Weights of a small image autoencoder.
Training: muon at rate 0.0077, 7800 steps, batches of 128.
Rows from block 8 of the decoder of a small image autoencoder, named by matrix and row number. Rows with one number belong to one channel. Each number is 128 + 24 x the weight over its row's rms, rounded and kept within 0 to 255. All counts start at 0. After the name is the row's rms in percent of the matrix's.
Before each channel's rows are labels from the 100 images, of 14976, where the channel reaches its highest value: "strongest on" is what is common among them. Only what is clearly more common there than usual is listed. The data: rendered solids tumbling over patterned floors. In brackets: how many of the 100, against the usual share in percent.
# convs1: first pointwise conv (decoder.decb.1.2.convs.1.weight, 96x96x1x1), inputs 0-95
# convs3: second pointwise conv (decoder.decb.1.2.convs.3.weight, 96x96x1x1, transposed), outputs 0-95

strongest on: green object (46 vs 18.4); purple object (46 vs 18.5); red object (46 vs 18.7); its colour: red (28 vs 8.3)
convs1.64 101 [184 109 120 133 144 158 137 144 131 130 127 114 135 107 133 128 105 122  72  97 147 139 140 117 126 134 135 151 136 119 139 176 102 121 134  96 117 140 113 150 149 140 123 124 145 118 134 107 158 107 133 170 142 164 150 114 125 106 132 126 120 178  87 132 102  94 145 141 142 142 146 146 139 125 125 120 129 152 119 116 127 133 138 134 115 129 132   0 115 117 150 134 124 148 118 144]
convs3.64 106 [142 125 126 109 138 118 154 138 156 123  72 107 115 163 180  82 124 138  98 149 120 117 131 143  98 142 134  98 115 108 146 102 120 147 138 121  88 132  86 103 139  98 148 120 112 144 133  89 131 133 150 102 106 115 112 152 150 102 127 135 132 159  92 196 124 139 129  98 121 153  94 156 107 162 103 137 128 101 186 112 155 144 113  82  97 125 147  78 136 106 120 139 135 138 140 108]

strongest on: blue object (93 vs 19.1); its colour: blue (49 vs 8.4)
convs1.50 091 [144 124 150  98 188 123 132 143 142 154 139 109 125 128 120 146 102 117 125 132 105 133 155 123 130 121 106 130 144 147 113 116 118 148 158 179 124 121 120 154 142 176 162 121 132 159 136 172 127 131 135 102 123 159 158  96 102 135 126  89  81 124 128 111  86 138  56 131 112 167 118 146 146 122  51 118 111  73 149 110 146 144 132 158 136 126 109 149 123  95 139 122 122  94 126 144]
convs3.50 068 [134 106  89 126 104 103 144 139 113 110 106 106 136 149 117 155 118 109 126 119 126 119 148 125 101 128 119 114  88 185 145 153 126 110 103 128 152 180 143  78 121 158 133 105 135 110 166 170  94 166 166 140 153 147  93 127  97 154 114 138 111 180 113 131 112 122 150 145 135 121 184 125 153  95 127 138 129 141 124 106 125 101 108  82 117 146 103 171  86 135 146 131 128 101 168 129]

strongest on: black object (40 vs 19.3); spring (39 vs 9.5)
convs1.84 107 [145 145 135 118 140 186 119 154 152 118   0 162 135 127 141 125 143 122 122 158 128 123 131 106 118 163 126  82 120 110 123 115  85 106 164 129 121 127 114 105 127 113 141 132 123 139 132 129 162 118 147 100  97 126 111 114 162 185 114 124 131 123 118 129 118 135 117 140 124 139 121 114 121 117 127 107 103 132 123 137 170  55 118 119 126 130 130 117 101 131 125 116 134 142 126 122]
convs3.84 117 [131 145 148 128 119 157 135 155 138 156 145 124 153 134 103 121 128 114 132 138 135 142 124 185 118 126 138 150 113 130 111 171 153 103 128 127 125 150  88 132 119 123 139  85 132 125 117 101 175 106 120 163 118 113 125 163  78 134 134 127 148 119 103 124 122  96 121 104 186 140 136  95  89 101 120 180 162 156 115 198 171  94 101 105 141 127  83 119 159 133 108 124  93 149 128 132]

strongest on: red object (98 vs 18.7); light from behind the camera (52 vs 25.4); its colour: red (39 vs 8.3)
convs1.11 075 [125 149 107 103 191 159 143 127  92  97 141 123  98 112 148  56  40 140 144 113 134 148  74 132 127  97  91 119 135 104 126 139 126 146 135 136 106 111 120 156 124 121 133 135 136 128 133 134 127 112 191 111 123 112 137 157 111 146 119 148 122 137 124 126 115 121  55 128 137 124 135 152 148 128 121 102  96 133 138 138 140 124 104 174 124  98 117 117 132 172 122 133 107 127 109 123]
convs3.11 071 [108 110 137 148  97  84 162  88 122 103 132 165 135 126 108 119 168 152 106 136 140 140 120 139 136 134 158 164 146 152  87 136  88 138 158  98 114 142 204 162 139 159 115 150 135 148 136 124 160 155  88  86 104 120 111 135 132 151 121 101  78 128 119 161 140 127 124 140 153 118 133 124  82 134 130 114 156 149 154 130 121 146 119 165 163 125 125  84 157 106 124 143 133 108 156 145]

strongest on: spring (45 vs 9.5); cube frame (25 vs 9.8)
convs1.19 094 [158 171 115 118 149 133 118 132 150 122 147 101 141 126  65 128 142 139 177 135 104 116 142 117 136 135 119 134 132 127 129 140 103 126 110 158 104 106 116 112 142 117 129 123 131 126 129 125 143 133 128 126 173 143 110  38 104  95 112 142 122 117 143 225 136 129 144  97 119 109 122 142 135 113 116 142 126 130 154  90 205 148  89 123 124 103 130 126 149 130 116 154 122 109 141 142]
convs3.19 125 [111 123 128 108 120 146 116 127 102 137 136 122 164 135  88  90  85  84 138 188 167 134 150 106 180 126 118 122 157 139 127 141  64 127 129 114 132 106 126 106 133 153 140  96 135 151 143 142 149 145 128 172 163 135 135 122  94 103  88 126 113 119 120  94 149 144 157 108 131 125 106 180 108 108 162 133  93 122 133 113 182 102 157 138 144 139 154 108 156 137 109 137 105 143 107 155]

strongest on: black object (88 vs 19.3); its colour: black (53 vs 8.8)
convs1.43 101 [109 121 112 141 196 122 138 155 138 116 129 147 123 130 132 136 130 136 133 132 126 124 126 136 120 107 122 137 142 130 123 133 123  46 105 141 144 130 118 141 128 127 142 115 130 176 124 129 123 147 113 119 130 127 112 123 121 136 117   0 111 134 119 124 125 150 136 141 133 124 137 125 137 108  42 131 131 109 126 132 135 129 137 121 132 147 130 138 117  84  95 154 122 133 114 127]
convs3.43 087 [126 159 106 148  85 124 140 124 157 147 128 122 121 114 113 158 135 110  72 144 105 146 165 129 112 131 145 103 158 101 113 152 141 110 150 181 123 151  93 111 123 129 160  68 137 159 105  87 105 136 152 145 125 132 133 125  80 143 127  63 130 120 131  84 118 151 170 135 122 167 159 138 133 146  77 108  83  98 122 133 128 141 124 123 135 130 130 149  90 134 158 140 122 127 150 126]

strongest on: green object (48 vs 18.4); pink object (44 vs 18.8)
convs1.83 082 [165 147 151 126 148 193 140 144 114 132 109 117 197 107 152  96 140 141 123 107 180 144  90 151 133 121 122 113 125 135 130 130  99 145 125 148 112 122 100  96 143  92 121 136 142 167 133 127  84 105 124  91 125 187 147 133 133 117 177 123 126 197 131 125 156  95 109 158 118 131 136 137 131 116 125 159 123 124 132  99 166 103 126 135 128  88 139 166 149 129 129 120 102 141 138 140]
convs3.83 105 [168 152 171 119 136 152 126 149 102 129 129 147 137 116 114 138 121 110 146  88 122 148 108  95 105 159 135 111 101 167 167  77 118 140 122 157 123 106 163  76 101 134 137  99 141 155 128 117 156 129 136 116 104 130 148 111 186 133  98 110 146 105 132  61 147 136 140  96 140 127 121 111 154 125 148  99  99 177 119 141 110 168 167 166 139  92 142 111 124 127 141 106 124 127 153 118]

strongest on: red object (89 vs 18.7); its colour: red (37 vs 8.3)
convs1.58 096 [136 125 130 131 165 123 119 129 122 113 139 143 109 122 117  84  98 136 114 106 139 119 146 140 144 124 142 124 126 109 127 115 126  78 145 121 115 140 116 133 138 120 148 133 135 176 131 156 137 134 145 122 109 135 130 137 100 133 125   0  74 115 123 134  96 137 112 145 142 134 123 132 125 127  72 117 130 129 156 100 124 138 127 130 134 202 108 131 124 119 141 145 118 132 123 137]
convs3.58 081 [115 134  95 131 130 135 156 123 160 174 117 120 152  83 172 125 129 120 121 125 105 138 150  96 171 134  89 160 122 140 139 153 118 105 123 160 116 154 144 144 141 140 120  97 129 125 140  98 128  98 149 156 116  94  87  86 155 136 115 183 128 132 146 172 120 145 133 155 177  78 131 158 104 155  95 102 133 141 117 155 125 142 142 126 145 101 120 104 124  78 162 170 131 125 149 119]

strongest on: yellow object (44 vs 18.5); orange object (41 vs 18.6); spring (35 vs 9.5)
convs1.20 098 [149 134 103 135 166 156 115 130 143 126 122 138 109 123 148 115 133 167  78 145 127 111 142 144 137 126 142 130 166 131 117 126 136 135 103 145 140 164 123 141 133  98 125 130 132 147 140 142 154 136 128 140 126 148 120 128 123  82  99  87 140 112 157 113 132 156 144 108 122 115 130  40 129 112 103 135 147 151  52 129 149 124 142 122  98  53 126  92 144 170 120 120 164  78 119 145]
convs3.20 130 [134 162 117 142 130 205 168 144  86 135 135 117 134 101 126 130 111 122 162 143 139 136 122 112 107 127 175 128  96 137 147 166 109 148 141 158  84 157 117 160 133 142 124 124 104 152  88 144 129 152 131  97 131 109 157 127 152 163 102 152 137 132 133 113 146 136  92  90 147 123 125  74  98 147  97 134 146  90 135 137  96 130 157 124 161 136 167 180 151 121 146 118 126 106 108 107]

strongest on: green object (59 vs 18.4); teal object (45 vs 19.2); its colour: green (29 vs 8.1)
convs1.52 097 [139 100 200 143 162 103 140 130 111 117 121 125  98 151 140  69  67 141  95 111  89 162 129 148 126 145 143 171 109  70  74 127 116 137 111 114  93 112 150 132 135 142 103 136 116 133 121 109 124 144 112 118 120 146 164  99 137 167 140  97 105  98  97 125 176 120 152 149 133 121  96 117 116 120 106 158 147 125 127 111 121  84 127 131 142 162 131 125 152 122 136 127 143 141 119 141]
convs3.52 095 [156 165 170 125 114 105  82 129 119 138 115 141 125 138 100 119 167 164 124 152 186 115 171 125 110 142  82 123 153 150 140 118 185 135 110 145  89  96 104 154 107 112 130 115 127 123 125 147 169 138 179 120 155 146 151 150 119 114 122 130 111 119 112 127 133  92 131 115 135 110 123 109 153 147  95 129 170 144 170 134 125 123 163  89 122 170 110 146 132 108 137 130  91  83 123 108]

strongest on: green object (54 vs 18.4); yellow object (40 vs 18.5); blue object (39 vs 19.1)
convs1.30 111 [115  93 160 115 105 158 182 122 104 132 139 107 152 128 123 117 113 132 130 104 129 112  97 126 154 131 126 143 127 138 112 126 103  88 125 153 106 107  33 125 121 137 142 161 146 155 125 131  99 124 138 106 117 133 112 138 127 113 172  88 100 128  96 143 130  93  82 103 142 140  86 113 159 109 104 138 141  86 160 148 123 124 105 146 133  87 158 157 127 141 157 146 125  89  97 114]
convs3.30 077 [120 124 140 119 120 125 142 135 159 144 144  86 133 148 119 112 121 159 169 138  95  91 151 128  99 107  90 143  94 125 126 145 162 109 128  84  92 163  73 114 121 122 165 131 156 132 129 166  81 120 120 120 177 147 125 117 134 171 137 115 132 136 174 124 125 125 118 136 136 143  95 141 130 137  65 118 164 152 128 124 110 131 110 139 129 110  92 133 181 147 163 108 136 101 110  84]

strongest on: yellow object (85 vs 18.5); light from behind the camera (56 vs 25.4); its colour: yellow (32 vs 8.2)
convs1.13 116 [149 124  98 143 128 136  76 104 109 141 112 112 115 166 136 133 141 147  96 127 139 130 135 153 157 168 139  92  98 124 119 156 159 111 148 130 108 134 144 119  91 121 114  54 144 106 117 126 150 118 156 163 147 132 161  95 137 159 154 164  52 112 143 122 121 145 129 120 134 167 148 156 133 155  98 114 158 108 138 126 115 114 141 125 126 111 116 128 166 175 114 155 119  82 138 148]
convs3.13 074 [131 132 107 112 139 133 172 134 139 116 129 103 138 143 130 118 121 176 173 129 145 140 126  95 153 148 155 171 136 145 141 145 159 135 125 108 141 139 123 143 200 127 112 165 175 120 140 168  62 148 117 153 119 154 164 124 100 153 101 113 138 155 164 109 117 124 143 137 118 149 143 119 152  63 137 111 123 168 130 123 131 128 120 124 133 141  79  95 169 133 121  88 123 107 131 122]

strongest on: black object (45 vs 19.3); spring (32 vs 9.5); cube frame (26 vs 9.8)
convs1.46 106 [126 134 127 142 130 219 117 131 134 132  77 134 115 136 104 127 143 125  80  99 126 109 108 129 119 137 125 124 145 123 129 146 122 112  70  65  78 106 115  74 141 148 143 114 139 110 129 107 143 116 162 128 117 143 119  98 120 149  99 144 107 133 112 128 125  94 147 129 127 131 179 179 151 119 147 124  77 162  98 131 134 131 135 153 134 148 119  83 129 147 122 130 115 139 126 162]
convs3.46 099 [103 111 130 134 137 143 107 139 135 130 139 109 139 114 113 152 123  86  82 141 157 139 148 152 164 134  79  84 114 156 131 141 131 154 151 150 149 117 137 150 132 123  95 131 148 130  85 189 127 181 166 132 167 122 122 185 124 113 163 118 132 116 125 124 138 127 171 104  81 143 150 149 114 108 107  93 171 156 137  79 137 148 146 145 153 131 125 166 115 153 152 123 140 113 123 140]

strongest on: red object (78 vs 18.7); its colour: red (39 vs 8.3); cube frame (26 vs 9.8)
convs1.39 104 [132 106 116 127 129 180 125 135 144 151  96  80 125 111 117 104 107 130 147 126  52 118 103  98 121 135 181 122 120 133 127 132 141  97 126 144 114 112 121 121 141 104 107 141 154 140 138 123 152 117 137 122 130 126 108 101 141 122  37  82 117 104 158 170 110 105 124 170 138 121 104 140 158 176 106 143 131 122 116 121 138 130 179 149 126 120 119 112 111 176 119 163 123 113 127 126]
convs3.39 102 [130 123  97 123 153 119 114 132 164  94 179 135 112 168 114 123 112 117 137 173  75  85 109 143 134 112 165 147 172 120 100 181 129 118 136 139 166 132 114 130 110 146 128 140 136 146 138 156 175 162 136 102 149 136 140 135 145 138 124 123  92  86 133  83 132 138 135 163 101 129 147 142 150 157 147 106 117 103  93 122 102 165 117  85 128 156 128 117 111 154  89 112 136 127  86 121]

strongest on: black object (43 vs 19.3); spring (30 vs 9.5); cube frame (27 vs 9.8)
convs1.49 101 [123 137 136 131 120 168 139 158 123 133  58 113 138 114 117 129 146 133 119 152 125 146 160 154 123 144 116  72 134 141 131 128  92 126 165 140 124 116 129  65 106 121 154 125 122 135 137 134 140 112 159  98 132 119 104 137  81 186 132 123 123 120 140  98  93 124 120 128 108 124  97 154 119 115 128 123 107 115 136  38  63 109  76 139 130 120 150 137 142 121 126 126 137 158 125 116]
convs3.49 108 [139 156 113 126 117 117 125 133 111 151 167  86 127 123 128 148 112 129 147 137 162 129 180 176 113 141 158 116 112 184 112 139 122 165 130 121  95 106 158 121  97 119 152 160 111 127 152 135  82 130 102 140 172 130 121 107  98 120 138 153 115 134 117 101 157 174  91 114 152 147 130 144 126 142 166 169 120 134 115 129 134 153  72 125 135 146 168 113 104 151 143 100 137  69 145 143]

strongest on: yellow object (38 vs 18.5)
convs1.75 092 [131 131 133 151 151  71 132 113 124 120 139 154 100 157 113 172 130  86 140 146 166 154 131 129 136 143 109 129 143 118 144 112 132 124 167 132 131 164 136 185 120 102 138 112 102 166 126 147 131 123 140 121 151 104 165 131 128 124 163  68 115 153 185  94 125 166 134 121 148 130 119  79  88 114  80 132 140 117  86 124 139 113 131 119 154  95 120 148 107  72 110 122 143 123 124 112]
convs3.75 099 [162 138 172 108 135 124 109 108 124 111 124 114 153 142 169 139 116 138  84 103 124 106 139 120 163 148 161 167 153 127 133  79 120  66 131 140 132 111 106 154 111 127 136 119 139  88 170 165 175 143 123 128 132 109 107 145 151 131 104 129 164 129 146 111 123 133 109 109 104 128  88 108 114 121 153 145 143 101 131  86 157 150 138  96 160 178 165 129 112 176 108 109 119 120 106  94]

strongest on: red object (57 vs 18.7); black object (47 vs 19.3); its colour: red (29 vs 8.3); cube frame (25 vs 9.8)
convs1.95 103 [149 120 127  97 128 150 129 132 113 160 126 101 146 181 130 138 131 147 143 122 128 121 141 109 142 131 132 155 112 145 114 138 132 127 122 148 127  98 117 136 125 170 141 154 130 108 153 128 151 105 119 155 126 153  99  66 156 123 156 166  79 131 130 152 107 194 184 143 146  64 137 161  96 168 175 151 121 138 121 119 166 111 111 139 134  81 104 101 139 114 138 112 117 140 124 144]
convs3.95 091 [159 143 132 151 143 155 148 140 115 123 146 116 141 113  99 135 132 117 147 137  80 121  94  97  92  59 147 129 156 106 102 169 150 167 117 159  98 127 125 117 126 117 149  87 167 110 119 164 153 122 108  94 171 109 116 123  58 111 138 128 133 145 102 106 136 110 135 146  91 117  86 114 109 152  98 107 164 122 149 119 138 154 146 127 125 115 139 119 143 142 175 131  93 118 134 141]

strongest on: blue object (65 vs 19.1); its colour: blue (27 vs 8.4)
convs1.94 101 [157 139 127  91 177 113 104 179 154 144 100  86 123 147 106 125 159 149 128 123 123 133 176 126 152 140  64 107 123 113 123  92 127 106  88 148  95 121 114 159 110 155 123 120 120 105 150 154 116 151 135 158  88 148 121  89 157 131 147 138 117 124 119 130 139 133 134 130 124 104 126 130 139 124 115 103 133  75 151 122 106  99 129 210 155 113 125 120 104  91 130 144 143 111 156 127]
convs3.94 085 [100 151 134 175 126 112  73 133 119 111  93 110 124 104 146 140 127 152  98 133 131 168  91 139 150 160 149 138  86 162 185 136 118 124 146 110 111 109 119 119  84 135 153  72 165 128 159 119  81 167 119 130 121 137 108 132 114 111 106 119 121 147 103 157 129 143 126  85  94 139  95 120 151 123 118 129 126  86 112  99 122 111 103  95 143 139 147 154 109 148 126 128 116 183 136 147]

strongest on: spring (28 vs 9.5)
convs1.2 103 [151 139 111 156 119 126 152 161 142 147 102 124 102 109 156 102  96  80 160 131 181 139 129 147 114 141 135 122 137 119 141 118  92 122 138 142 180 130 118 130 108 129 131 103 137 125 142 127 155 138 138 134 111  37 104 150 129 141 102 130 137 116 162 102 161 123 142 109 125 106 129 153 127 152 155 129 156 108 161 207 133  98 139 133 153 147 120 112 127 123 163 103  77 152 115 144]
convs3.2 100 [119 105 135 129 133 129 145 112 150 121 149 147 119 108 103 140 121 117 166 138  95 140 106  94 102 165 146 124 109 138 128  97 145 124  81 120 152 142  88 128 112 149 154 112  98 153 138 130 120 147 112 155 141 157 138 157 115 105  95 172 118  91 135 109 101 138 139 131 132 131 107 159 172 120 172 124 121 118  99  50 132 166 139 147 180 129 103 147  97 133 124 152  99 133 127  63]

strongest on: green object (53 vs 18.4); light from behind the camera (51 vs 25.4); purple object (44 vs 18.5)
convs1.21 115 [131  93 135 134 128 137 135 113 103 147 108 108 113 136 146 107 129 127 124 131 143 111 134  85 114 130 129 103 101 149 120 102 118 128 139 126 126 110 123 127 124 105 132  86   0 132 130 111 127 128 161 134 149 141 142 112 151 139 152 121 113 123 131 121 182 133 144  74 119 140 142  94 147 119  67 135 128  95 163 101 141 139 132 124 109 157 116 142 122 174 141 133 127 139 118 125]
convs3.21 118 [116 119 132 142  85 142  82 139 124 140 108  98 111 103 129 126 140 137  92 163 150  63 181 140 120 121  84 119 151 126 143  87 132 148 116 145  94 115 118 112 116 166 122 159 113 147 147 141 126 126 119 109  96 118 139 134 162 122 115 144 152 118 157  93 139 113 107 127 101  93 124 119 124 119 104 142 101 193 136 118 116 147 109 122 126 140 116  82 115 107 128 120 184 112  59 130]

strongest on: red object (63 vs 18.7); its colour: red (29 vs 8.3); spring (25 vs 9.5)
convs1.17 102 [131 166  73 136 137 113 111 131  86 129 171 131 129 142 149 111 141 135 122 178 136 163 111 104 141 150 153 132 125 107 109 107 133 130  99 143 129 130 135  80 138 110 134 133 121 135 129 131 100 130 127 152 118  92 134 124 150 122  93  92 139 108 137 108 119 157 127 105 113 130 132 147 158 126  88 101 137 147 190 115 116 181 107 157 120 172 118  95 140 217 104 107 143 106 148 136]
convs3.17 106 [157  99 141 170 106 110 107 117  93 134 141 109  93 105 145 156 146 123 138 103 146 174 126 172  77 168 140 138 133  95 156 132 131 123 101 142 114 132 100 143 167 137 105 140  99  91 146 110 156 120 102 115 106 128 110 129 140 105 126 168 121 162 126 159  80 150 102 157 125 115 117 170 104 116 119 165 121  78 136 147  90  93 127 105 128 128 160  92 126 120 142 113 109  98 141 151]

strongest on: yellow object (78 vs 18.5); light from behind the camera (67 vs 25.4); count: four (47 vs 23.2); its colour: yellow (38 vs 8.2)
convs1.93 099 [109 136 117 156 130 128 166 150 112 137 141 155  93 129 137 117 122 151 124 130 119 126 142 114 115 129 105 159 123  90 111 123 117  89 166 125 105 168  91 118 103 158 132  98 131 130 134 125 159 121 134 126 148 113 123 138 129 148 121 126 151 121 135 124 126 151 140 124 137 108  81 133 141 108 158 124 134  85  67 131 122 110  95 137 148   0 118 142 155 106  92 132 153 112 129 127]
convs3.93 096 [158 105 133 129 151 132 143 106  87 113 118 160 138 166 142 156 103 143 146 127 102 123 143 151 120 169 102 167 127 134 120 168 122 111 196 127  92 113 107 168 124 129 118 145 166 142 136 121 116 147 126 131 139 118  92  91 147  93  97  85 148 163 125  83 114 111 112 141 134 132 104 113 126  88 107 160 149 116 145 117 158 157 143 160 121 168 117 109 114 124 163 119 160 131 183 124]

strongest on: spring (28 vs 9.5)
convs1.53 104 [119 104 118 125 110 108 115 130 125 129 204 149 125 117 192 148 122 120 125 213 131 123 109 148 142 120 148 208 124 136 125 129 137 152 118 123 129 145 130 155 142 125  98 140 125 117 111 131  98  98 136 136 129 139 132 131 101  38 124 140 130 127 147 113 129 122 126 154 160 119 130 125 113 135 145 100 149 129 119  98 127 188  90 151 132 116 120 141 126 123 161 152 131 137 130 131]
convs3.53 114 [149  80 141 125 176 151 106 127 103 139 126 144 135 135 104 107 146 154 128 152 115 151 115 129 181 112 137  97 119 100 186 170 134  69 112 135 117 140 107 145 117 114 122 134 133 105 122 120 148  96 127 113 109  82 115 135 130 130 125  79 136 130 149 159 112 106 144 112 121 112 136 105 148 109  97 122 133 110 142 112  71  85 156  81 148 130  78 114 147 137 136 164  82 125 115 107]

strongest on: green object (69 vs 18.4); its colour: green (35 vs 8.1)
convs1.36 080 [146 109 134 125 113 140 132 131  96 117 104 134 130 101 145  95 101 132 141 119 146 149  88 148 127 148 141 114 102 147 176 108 136  94 121 153 108 130 129  87 134 156 101 124 137 169 113 171 105 111  87 107 119 123 102 160 150 129 148 156  77 127 147 130 141  99 139 138 124 173  76 108 139 129 202  99 129 171 109 152 119 109 114  83 137 129 125 122 149 161 172 143 131 158 148 120]
convs3.36 069 [121 124 131  99 161 127 144 137 141 135  92 133  93 122  97 131  94 122 161 143  98 189 111 137 120 166 140 137 144 138 151 101 135 145 117 123 118 127 130 127 158 162 199 118 131 110 101 110 158 122 106 112  90 119 155 123 134 117  97 120 142 125 153 128 153 130 112 133 166 116 125 172 152 129  74  96 129  72 101  98 124 120 125 132 117  77 115 130  78  87 113 108 115 108 147 155]

strongest on: black object (51 vs 19.3)
convs1.91 087 [ 99 112 130 198 142 159 136 157 122 100 127 184 148  97 140  81 153 133 130 137 140 125 160 145 112 150  92 152 145 129 135 116 150 115 133 125 124 105 127 133 140 120 110 155 138 118 113 117 147 130 125 128 125 113 122 135 138 145 118 213 126 133 152 135  82 111 155 126 124 142  96 152 141 144 176 137 165 165 134 109 167 117 135 118 139 210 129 161 121 104 118 136 109 118 121 115]
convs3.91 088 [138 143 160  90 135 131 126  94 123 112 139 126 149 121 155 160  90 131 147 120 116 124  88 114 149  93 132 118 110 133  73 155 106 119 152 121  99 106 139 134  82 123 141 127 148 145 115 140 153 112 150 141  89 165 125 104  79 125 125 173 120 106 128 120 135 118  69 153 142 109  96 121  99 117 128 118  74 117 152 115  99 145 134 130 155 135  95 126 105  87 191 124  97 110  97 151]

strongest on: green object (77 vs 18.4); light from behind the camera (52 vs 25.4); its colour: green (42 vs 8.1)
convs1.70 107 [125 105 122 146 150 147 142 115 120 124 114 114  98 121 138 120 143 140 135 118 154  93 107 121 127 112 127 132 137 141   1 138 124 114 155 110  74 144  92 139 118 133 125 121 122 125 132 133 150  92 136  95  91 163 156 125 105 122 122 121 113 114 102 129 135 112 124  63 143 119 167 151 105 131 123 125 138 127 125 139 104 126 134 150  97 104 141 150 142 175 131 152 112  73 141 140]
convs3.70 113 [159 151 137 133 105 100 131 119 109 161  92 124 172 116 118 159 132 138 111 122 123 125 161 132 154 159 107  93 183 170 133 156 169 101 107 129 197 114 135 159 117 144 163 143 140  91 130 107 133 132 107  99 122  94 169 109 125 108  91 146 132 138 172 147 150 153  97 152 145 123 116 104 140 124 134 151  97  98 143 104 134  89 151 116 127  94 117 138 123  93 106 144 151 160 127 117]

strongest on: yellow object (68 vs 18.5); light from behind the camera (54 vs 25.4); blue object (46 vs 19.1); its colour: yellow (29 vs 8.2)
convs1.34 100 [124  84 111 124 164 110 136 160 155 151 120 142 149 128 136 136 160 152 141 121 106 148 123 140 135 130 112 145 109 108 134 101 128 126 131 106 123 130  36 157 107 176 134  74 148 156 128 138 122 135 138 162 153 151 163 135 125 138 129 117  96 147 125 118 147 147 114 117 128 121 162 122 122 121 119 170  80 102 103  87 140 118 135 108 147 105 112 119 135 160 108 124 149  42 127 133]
convs3.34 092 [155 130 136 125 151 122 128 108 133  82 168 135 131 108 140 166 129 106 135 146 156 140 115 131 159 138  97 145 117 135 156 127 127 112 148 108 143 153 154 127 137  75  95 120 217 119 144 108 119 144  89  84 140 114 117 111 110 162 160  96 148 103 143 132 123 134  82  96 118 176 135 124 107  77 146 122  91 105 118 164 127 121 139 113 167 123 138 119 116 170 133 146 117 117 156 127]

strongest on: black object (50 vs 19.3); spring (25 vs 9.5)
convs1.72 098 [153 156 112 116 140 193 136 129 122 133  79 121 108 118  94  78 150 147 136 129 125 131 124 123 122 124 135  98 132 143 135 172 110 137 127 123 111 121 119  82 119 109 120 110 138 130 140 108 158 144 186  97 142 114 115  78 117 118 124 119 100 120 135 126 105 131 146 114 118 149 145 251 135 130 130 139 137 131 132 100 132 120  88 131 127 158 144 111 123 154 116 128  93 122 137 106]
convs3.72 111 [123 124 140 103 168  87 149 123 131 188 140 114 142 150 106 159 142  86 123 126 185 127 120  95 106 106 158 191 105 139 118 129 165 132 134 144 140 157 146  85  83  99  99 115  83 113 127 120  85 134 136 118 149 128 144 116 117  96 103  99 122 167 133 151 127 115 122 136 136 149 139 121 154 128 153 110 147 140 124 122 102 144 119 135 100 158 165  90  76 140 133 127 131 121 164 114]

strongest on: red object (86 vs 18.7); light from behind the camera (51 vs 25.4); its colour: red (46 vs 8.3)
convs1.32 105 [133 105 181 134 146 110 139 126 121 147 129 143 149 136 140 102  90 137 120 130  81 171 123 136 128 147 144 118 110  92 123 156 141  99 112 115 111 109 134 129 140 116 138 122 129 172 121 116 109 138 147 106 155 135 141 119 164 160 112  33  89 117  90 135 169 148 136 143 114 132 106  66 134 125  77 158  91 139  69 125 131 134 144 124 133  96 116 133 151 136 120 123 125 138 150 143]
convs3.32 093 [124 118  86 133 119 136 119 160 121 123 136 115 151 115 175 124 120 122 120  88 119 141 143 108 149 123 141 149 115 136  86 141 131 110 104 156 122 109 127 109 156  99 127 113 184 121 142 131 125 100 116 160 122 119  88  73 182 102  96 150 106  99 121  88  68 122 180 124 123 129 126 110  76 136 112 141 127  91 129 151 150 104 116 120 164 123 148 125 146  96 175 111 156 152 146 109]

strongest on: yellow object (46 vs 18.5); cube frame (39 vs 9.8); its colour: yellow (26 vs 8.2)
convs1.78 099 [134 107 138 101 113 115 119 144 111 148 118 154 183 137 160  93 111 152 102 122 138 127  82 144 129 148 119 156 117 124 154 134 113 130  78 134 136  64 100 107 142 101 137 121 148 183 113 134  85 121 116  87  88 182  84 135 159 167 110 128 109 132 145 168 142 132 132 154  97 154 122 152 119 131 136 146 100 154 122 139 144 102 123 145 148 130 133 112 121 162 170 139 136 165 120 138]
convs3.78 126 [160  92 118 138 123 140  99 152 117 159 123  83 152 127 124 170 121 149  84 109 145 137 120 129 118 133 186 147 131 154 135 106 195 108 135 138 125 142 104 134  87 111 131  71 132 119 147 136 141 108 127 136  65 134 152  90  82 133 146 141 118  91 151 132 151 132 126 104  88 120 108 122 180 136 113 166  95 117 109 134 138 112 105 153 121 130 166 134 125 115 131 132  99 133  99 132]

strongest on: spring (40 vs 9.5); black object (40 vs 19.3)
convs1.79 106 [132 109 111 143 123 118 142 107 128 132 182 141 100 129 109 141 117 161 151 192 124 139 116 138 118 127 132  53 129 155 122 140 140 147 103 136 110 127 136 108 132 150 155 147 130 115 146 128  57 104  86  92 174  90 110 141 102  72 171 142 135 116 137 122 122 120 140 136 122 103 123 135 139 125  85 163 146 119 161 107 123 149  82 154 141 129 122 144 161 166 103 143 117 122 133 121]
convs3.79 119 [120 130  88 134 119 120 143  82 139 143 110 174 154 106 127 122 110 120 144 142 164 128  75 113  99 105 145 173 105 168  98 129 149 130 123 112 110 108 115  81 104  93 134 146  87 135 126 155 116 121 118 148 132 140 164 100 124 100 148 103 149 195 149  92 156 113 132 175 138 143 159 116 156 153 124 117 116 139 122 157 110 135 131 130 127 127 178 106  82 136 141 142 128 152  99 104]

strongest on: red object (45 vs 18.7); spring (30 vs 9.5)
convs1.38 090 [ 98 114 116 148  86 159 124 134 131 149 119 116 156 154 133 122 133 171 148 120 120 123 149  77 108 117 144 122 131 153 101 185 115 122 117 143 119  91 129 127 155 126 107 117 131 153 124 154 117 112 136 117  81 151 105 108 167 124 107 117 109 105 126 202 156 107 106 187 121 118 116 166 131 132 140 152  99  89 154 102 148 114 152 150 105 156 128 156 129 182 148 155 116 163 133 130]
convs3.38 096 [106 147 136 138 125 121 137 137 118 124 109 136 135 140 145 148 127 136 108 153 125 112 115 105 118 134 151 161 163 209 177 127 134 118 123 165 151 136 143 180 109  90 148 135 110 102 121 126 125 128 124 134  87 105  94  92 116 117 179 110 128 117 124 125 100 146 133 177 127 120 160 140 136 139  91 180 137 141 185 108 134 164 124 143 148  76 106  79 122 132 119 144 142 153 117 102]

strongest on: spring (37 vs 9.5)
convs1.56 104 [141  98  86 140 125 113 118 125 140 121 149 130 138 140 151 147 150 134 142 178 116 144 132 100 138 116 140  35 110 132 120 114 193 134 118 115 139 163 144 160 139 132 131 155 105 134 151 143  76 133  84 101 188 110 120 144 156 117 160 134 146 145 135  95 132 128 114 133 149 115 125 114 142 135  72 122 141 122  95 134 149 108 151  92 133 152 115 136 147 177 103 134 137 125 114 105]
convs3.56 122 [105 175 112 143  83 114 125 145 117  85 124 145 115  92 170 144 120 112 113 126 105 107 141 119 118 148 119 147 211 126 136 119 105 138 141 113 102 155 160 180 151 111 136 129 146  91 126 178 100 154 121 122 157 159 135 137 118 136 147 138 149 148 131 118 152 141 135 134 153 151 147 135 129 161 134 147 133 112 137 143 178 149 106 135 131 137 178 181  97 143 156 131 139  88 110 113]